A small audio captioner, trained from scratch.
Model: 10.5M parameters, log mel input, encoder arch vit, encoder patch size [64, 2], encoder layers 8, decoder layers 6, decoder activation gelu.
Training: 12600 steps, batches of 256.
Data: trained on songs of 200 made-up bird species, synthesised, often over outdoor noise, 39062 training examples.
Rows from block 4 of the audio encoder of a small audio captioner, named by matrix and row number. Rows with one number belong to one neuron. Each number is 500 + 25 x the weight over its row's rms, rounded and kept within 0 to 999. All counts start at 0. Numbers have three digits each. After the name is the row's rms in percent of the matrix's.
Before each neuron's rows are labels from the 100 clips, of 14848, where the neuron reaches its highest value: "top examples" is what is common among them. Only what is clearly more common there than usual is listed. The data: songs of 200 made-up bird species, synthesised, often over outdoor noise. In brackets: how many of the 100, against the usual share in percent.
# fc1: MLP up (encoder.blocks.4.mlp.fc1.weight, 768x384), inputs 256-383
# fc2: MLP down (encoder.blocks.4.mlp.fc2.weight, 384x768, transposed), outputs 256-383

top examples: arch (56 vs 18.6); upsweep (53 vs 21.8); fast repeats (53 vs 23); pitch: high (49 vs 24.2)
fc1.626 105:475507515475510537455464519532510529492510495534471464496513536493519465456511484492507519519500446475547500489518505509448494516448510467534430493494549510517480487527556489535484486467472508504481554494533480518526509510497527521502505502512530496496472471502490472499510478488509506515523465467529540451509530518521484486511468504479507469498494493504503481531510524494467482490465
fc2.626 112:569475496478496501537478514491521535532511462463455477545497513483481469513503503483519498503496543515506494487558525467571502497511488544491511497531532513521500550522518477456494480483506516484531483510455523494504494499502461464511534498459549562524511532477506527514521509528518530480514519491489482542489505513562540474536528449497492508475521504502503545484514450485508488525492

top examples: arch (74 vs 18.6); reverberation (70 vs 39.9); text has "reverberant" (70 vs 39.9); text has "room" (70 vs 39.9)
fc1.451 102:478470467466477505466479480528508512487512487479495525527522488485495503474551491510472517550525486532528500487517511514470505522491500496519432452464493445493498522536505521516485538504500511497493474522515477465574496490473518505504516500485483497497510508495489429444493464540545531515496450503484528481538482522458475481506479511484537457506511516499509489512535490493506550485523
fc2.451 099:503487565509512434540536461480448473481482513533513489465485495563467497541521459508484501503513518479495497484494481493540478473568500516449528517493452538488518527477505511485454489495538508495490454474494494487471535482467526514492492503528510511503524471517494524489481526481484488504468508505478488508462504515462499500484528516501493510508503519482513513489461484499566480523548

top examples: pitch: middle (80 vs 34.1); arch (59 vs 18.6); first syllable: arch (44 vs 7.9); first syllable: downsweep (39 vs 16.2)
fc1.395 097:548487531516508497502513522549538491497504481493468505504472547482507474500530482508460459529544466516522481499496498460457492509470485495492461501498477515494512492521494502527508537508534540489517514472541496493476450491490487475503502463467480529506511507491471514510469474521507531524441484474455554499538441460505448527524513518510482480565514563483487478478499502525488492503529
fc2.395 111:549527538560515503520539508493447520477469481527537505468492495554485500481525514488496510486514487535501487490504517473477475482485503521495491478502442545452474516507477480532544510536466480472497512481493513464480478492519484504470492505504494474495543547494502524524521524490498502509514466520493524508474483511484523524518534477499515530500486588507479468504443544528520470481460

top examples: buzz (69 vs 16.9); steady whistle (53 vs 25.8); first syllable: steady whistle (53 vs 16.6)
fc1.264 100:543479510515525526495496463480500535507503527521485465523517497505502580534532509515499498492467514494520491499489529525496501504487448519542518481541566520528481540533528523476444490487498476496508513517519501457518502478524490467521596538526534488506474529497484527460477503477454531515521488455486496508455446498512485487480490542501504482521461498484542520462509494508482518525508
fc2.264 098:506493544530535500508510486500493513478479535475533506491492476517479520485507516524473476497486514486515483540519524465525485457488539492507470510459465549503510492478486512486504543511483496503480463508450509546491490527554520510507520460525479558495484526532505523515465489461479509495493480495493512480479483510457499489518513464476475500478510537534458481496503495511503553503500

top examples: arch (93 vs 18.6); upsweep (82 vs 21.8); first syllable: upsweep (77 vs 13.9); pitch: high (58 vs 24.2)
fc1.129 110:480514533491507514472457495486520505499498473488472536513517515484490513486496483511473495491546473514506483477522495544488506480479544485534490485465489509467511492518487495529509517502475509521506518509509505482473509539523445517526523548472520507520459520489475508529419440488498474496499495498488483507561506520509506465534476500499493486499478492499511525481524529497513510515509
fc2.129 103:513468483467514498482490502510490472450524470499512490569494489489517485514499516472529463487527468498481508513470521486504484468496498560461492468516503450493502518491497477495511468520525497527504575507521519523568476507502493507491517525488552528522539474525493482522532468523508476447468496479467515497487562518553455489494534465530492501477490486513507484515515525468524550507517

top examples: downsweep (81 vs 25.6); first syllable: downsweep (80 vs 16.2); high song (69 vs 24.2); arch (63 vs 18.6)
fc1.624 090:490460485509518522539492478530503523533539467459507487513519480474531533508500504486495505471513483532486451521497510486481447501504524507505520486502500514490473514480526527499528492478502491524542498480476488486460502460520490497508532513531521483489447531503500537503485555494503521484482482521527536469501503505512558497480517474513515511520464530472492528530508507479494473491535
fc2.624 077:467473495517521551494522532480474467499518484503498554550496450503476508520512462533515461459512464544495524530487502518507471474435527506510509487496501455516459527513494506530496549522534523455484473475515460493504523472494491449506501478524525514497466497522533509491491512456542479494514482480494526461515453483492482484498518473497534512519498496515544502520541509493501501532487

top examples: arch (85 vs 18.6); rich in harmonics (73 vs 30.1); first syllable: arch (57 vs 7.9)
fc1.471 101:456495496461483494474508502505505473549460479534490517485521489484483541492529499529506538501513535540450486462528518447481502472496551508499453478475492525483486528514503509504506521495505543466497462523500520473454465489510490502519488479501501524535487532485507485505434470481531474504499462464476527513509508500500454526497462499502522506494467526460505511476518506497497488521521
fc2.471 087:561520491467452485537522505516532514478510475541491525493530516454504520493505485510506508505521494528512489505480491513497512507563558504448485480475532496492492507502506543464491521534554517535481499514489505510495492445515467557525492553509518515491494490488476509559489477514504484495479525452510496486518528502469503486508516483492442469491500517475523528536485479453505514506559

top examples: pitch: middle (78 vs 34.1); downsweep (56 vs 25.6); dip (55 vs 16.9); first syllable: downsweep (54 vs 16.2)
fc1.657 104:498487563485484500493523476467545475467540484526490548505485486494482510513514484523501526474473467509494524513466493480507509450472491513534494516475533511477509465503480494435494478493475521497511528512505501503446475503492486540532469481483473495507533493467521503485473478512536481553550500457532547511508516498480503543509475487503534465493424496472537527517502470496464528490509
fc2.657 109:494527465478485541451479542494513496535491512487510534453478455511465496498497462448490487507520510523466535482512489535533523472434506532507490478496483499511508504515493461528500534513468518488505504503499507469483513528520488493485498502498498512478476468485517467499479499490495469505464479541499464446539491487502484529459489474523526493471481538529488509508494520505510490479524

top examples: downsweep (62 vs 25.6); steady whistle (54 vs 25.8)
fc1.554 100:530482514549445516491479519495506491474515479490483504480491509489532501502483513497484511507475488483558523440499550445485526471487536501547519476500493509493521510509441460511485524494465565505493490475507512487509462470444492509497532520473524528526503552494488470501453501499520465559503508480473531499492508487487532550512517535509496485485508498463539508496486527480488510492528
fc2.554 084:528470500477515521540471504480479463518476486528513509432533454499533517504496522494482534497491503495488490518496463529494507528509498463529518518464484490525479481478487532519515470500540452525478458522488549435473471509490505518489479484511483477497490486464480567493494501516492522551480522517456480498524481495505535500530510481507491515499457484514520511503503535479502463492497

top examples: dip (45 vs 16.9); first syllable: buzz (31 vs 11.7); mains hum (27 vs 7.5)
fc1.326 102:499491488506527566492508541519495545509559479495494538535497478473468472470497479493518510544532467506520489535525474526470468480540487509495522538481508505450471516528516521510496479541499487527500464480491427503497499498507535496447516506517522464456488508498515501448510540487493508523509467508491509462517552459530469501501508510520461512529482468464525543486467491519462512508493
fc2.326 115:497486466509475527517461511469489438536468519500514455499514490497550500452517542476474483493542524474494512472499492505517512515505524496486536532456438484487509471486503496549499467505470490511467493494524524480493524512531534532458469541525487505511454523517499537494478529437517521491491511504509504508492503458515521544554507456516492507526491511549449491483476545512533479516511

top examples: dip (66 vs 16.9); harsh note (48 vs 19.4)
fc1.89 106:490510488488467502489524501491523497488493484449488507492533525463550483443475538539465462518501544496474466468539543484488521512480497509504486493494488495502502494481494526522499499512484496498514470508504531494477514492503488474514490478522445499495518563504480523494483496488486488583517491528462530539506461477484487521526515517511520502497497511462465538473537527523492459535500
fc2.89 102:504533522521500503495530528485459524480480484523490494486518536527440517490476527494494512493484450489493517496476500470492495512499455488473492482544511484532509475489517476520488574461494479466453532503499537447523503523518487468504507534503515498505474500494563493508492495534541486460485483444477515480476505475506489489475511494520521486502508495513525452519491509477494489480511

top examples: pitch: middle (76 vs 34.1); rich in harmonics (70 vs 30.1); warble (60 vs 18.3); arch (55 vs 18.6)
fc1.728 101:465510512466485511455509497480520463485532477478504494469493492471540492489491500521500503505490518492514506514486479480492514528484532482464476466453516505489474498509459502514489461550441508533469531471519523466486462499520487504553489544496506507438493520498527502486530492495476500497520521495474506491512498496443466531537461478485496468499461503482534504506519517539464513464499
fc2.728 110:550488486496515487497493450514466527516522530479524554525506471482469500490481449484522492531511445535503513513505496526476482466498560500477478515533517496503512510527514521482478505522526531505502492477504503508488507520502494460493492502485498495498462494480470485538461500507520497490462490485497499430552519473523489460486482495521501498503525535518517501535465449474501518476503

top examples: dip (70 vs 16.9); pitch: middle (62 vs 34.1); fast repeats (60 vs 23); first syllable: dip (31 vs 7.7)
fc1.290 095:535481474516534552475492528540491538496482506500462480507468521474507479482499482474527530536474511467526490503529519508497498475504458509538474520492506480516473487472452511440501477521515499531508524484509461474527467480512486497496521473461516487485503539504528536530515521514484501537519513521510494520515450496479539487494504535510473503516496441473541499490496492516472536513473
fc2.290 071:503508477467500502476521500478517550529542502490486469491482440470498496495466520474524517470482488479479503509495500514499528524565496492488493533538484473537480505499553470497524460499531487486506519507501506478513529491464526509465524523473469530464536512494488526476534479485519506469493489504518502552487484537514522444478551497534527512478510453531487495497477496516557455467503

top examples: pitch: middle (67 vs 34.1); downsweep (52 vs 25.6); first syllable: downsweep (36 vs 16.2); mains hum (25 vs 7.5)
fc1.580 095:480454528461512525508523490510535484447551502477475531477555486513543503489530522509518490476479471514482487531497491518492520503496440538522490496478499501484522495521508471492485503462462521501528523502524427487502427495509522504460530512528472474480497561468512490483505498457549539518528480509529502497509501513474515481536408475491494499497484480469522531531534481491465524490513
fc2.580 076:477501483517485510453532485547514511480509522541529534512493541497488520533485508484497502514545485487504492526548505499537469491498516515509477520516540524487531525524504495459529535493464524568537484516513459497515435481496486524512496515527508506526541507499513507502513467535520440537485484504513496569524487497548510526542512501516506462523485468496511527513495478493482537533498

top examples: buzz (63 vs 16.9); first syllable: buzz (62 vs 11.7); wind (37 vs 14.1)
fc1.643 099:498524518478468469486472549530531480532563493514435486474490523513468500524517493525422488555496479536514488548469555457495475508501473453486482462528503522515511502546501506508498460512476560510451547511524493479500493483519543478495508509523515527479491482486488525470501461508517497511489536519491517484525473514499492522508502447469465480475503534477485504472497537475465505520524
fc2.643 100:519524500538496458517488407473546497521515526526503459526508476483499499570509516524503543493483468478531463489429577515489521514531489461471507478467533519504505529515540512484492509499497504504477515505510472498490540513485551499537470525481508513523505479471516522454491480520506523495513513503524516530490482501484497502544539502525504487497537515522471519474535487551482515515471

top examples: arch (81 vs 18.6); downsweep (68 vs 25.6); fast repeats (67 vs 23); steady whistle (67 vs 25.8)
fc1.685 093:509508475506491523462525437500495531535506517509508536514498488487489503499497504527508502546480486532512485504493511499475465477514469514525524510556528512466518512483461481464514486536528519501530489475494469475469431457515497482530541551472474481481515504511531497500459497510496498503507533494441533510481456498523477480506500493512489475529490508450534522515524479456502559539482
fc2.685 091:516480469514532544472475462508489505519490487526481492481495473544526504505507509503533468507520482523511506486541485521471492464480487542537474482510528473550521483522523521530493502526498527510475523477469529487511529493519491499551469516488538499494484509508498497469482457468459488521521493495442511465514523493471517497512475494477488507531481505519555495485530478530454523462497

top examples: arch (92 vs 18.6); high song (92 vs 24.2); downsweep (91 vs 25.6)
fc1.191 111:527491494473508548444460503520531536536506501491436502510466517498512495524528517478480528541532440515565468492564459482470496500453471478503460503537482484466467510521538480497499497488474520477500499488486493437497474508500499504482504491454523433558475504485514443536525526502483466531491507492537482508525489520514520501483468511497526494507490510495516496511503530507524503525495
fc2.191 118:489483508497508538460512509466536566503512503467494482495506540548484466509509505526486480478533476514506541499519510470502496530468449480525510475514484434480526544527509508494539472497529468502530524529520509473470479518484461524517489499511499482494528520487504494477548517485497494510518469511488457525489456545550502467498501500476525489491501457480475503455520516507517502515481

top examples: buzz (69 vs 16.9); first syllable: buzz (69 vs 11.7); click (58 vs 15.6)
fc1.350 101:505508539564504478490471514507493532487503512487504534522492535518528550510482477474502510464458475527482500491503484517491519479528451458472496464492523484505521540498463474483494475497523524491525501492509513510533490500520498501518514491497505481499500472512481522495480467489501496512517492492495483472544491477523541500472438514466493473562459490489483536482461472499505544525501
fc2.350 111:471467508534524496515530506483485497470495528488530523524489499484456555491484479496476517450497498507494489484478484482522505499493531530483526521505498497514471530463510495478513494468539474480507447468455494506491523505520501512504465477479467506488498489530481463510507499508481521471518490524551483477491465505483488481506524492491484450521523483514495516504482491542526516537533

top examples: warble (68 vs 18.3); fast repeats (62 vs 23); first syllable: steady whistle (58 vs 16.6); first syllable: warble (37 vs 9.4)
fc1.208 109:491475553503512525500470557496536488502511499490484485495490525458481484508497511485502502475531457469481460505509509497465493498513517513516500466478485491451474465499490503526540480491478494525532512494513455514496493509469482547530518519510552454498526480526492552461489451507484535528529522427499475505509526525553486443553496523531474519508473488493511466455530461506547555514489
fc2.208 113:520551525505530510517526504514484514531480518470511474500519529517492453465435528443444482476497481518532500489482494447533472502536454512447505502516491503488479553518515470511500444530488485517433506535520468492489520470491524534509489475485513468496535523516522549481540472489502538483499492510495481522472480478493520497526528507484504496539498521538505500503511531532494506477506

top examples: warble (43 vs 18.3); buzz (39 vs 16.9); first syllable: warble (38 vs 9.4); first syllable: buzz (38 vs 11.7)
fc1.53 108:494534491480536518491469507515501548518486457536485496499546483449503522497510455525535469486500494554521497561475491476472494514520487448477503486512482496473529531502498497489485504497534470535544474514493544501498489461506463480472539485492552529503522504481489484500499495495512507478516518497522520510510502498510498519484477539541545496546473466486514533538513496482522506525467
fc2.53 108:496481498531547465512498505505450530481487469445452490551519461510487529484490496522500445493480486514475516534455536491509502508463470513491491490492478495514527529507489460498528491491519511502498509510510566534487531540516499446497504469442481519497508494530510512472521560515489536496513486497468538460448475515499474505484482515489524507512497489573503536470562495497479505487495

top examples: arch (94 vs 18.6); first syllable: arch (49 vs 7.9); click (40 vs 15.6); first syllable: upsweep (40 vs 13.9)
fc1.361 101:518466499509524515509500545555526503490536478518464510542476514479487488512500489496477467528536513504533506504522517494459485477491482488478484502514490485514494513541523506543510512512503521512515513452534486528506501471510472492516528459499455491500525496493496488515499505511497539507481525485456525483525483458508458508510495520476517490556490553490499478486493509526518503497525
fc2.361 109:524500490574514513460540497485444516502480494513515513486500489556468518484524514490477550525511481526488479488495495487482521500495480483495515512478447511480477516490491500546560524516465478497487516441487512497483489484513511516495505510502484505481526491507505518503525522478490483506501500532463511492500507507489520497503542470486499519495515574518475468506478507509549477486484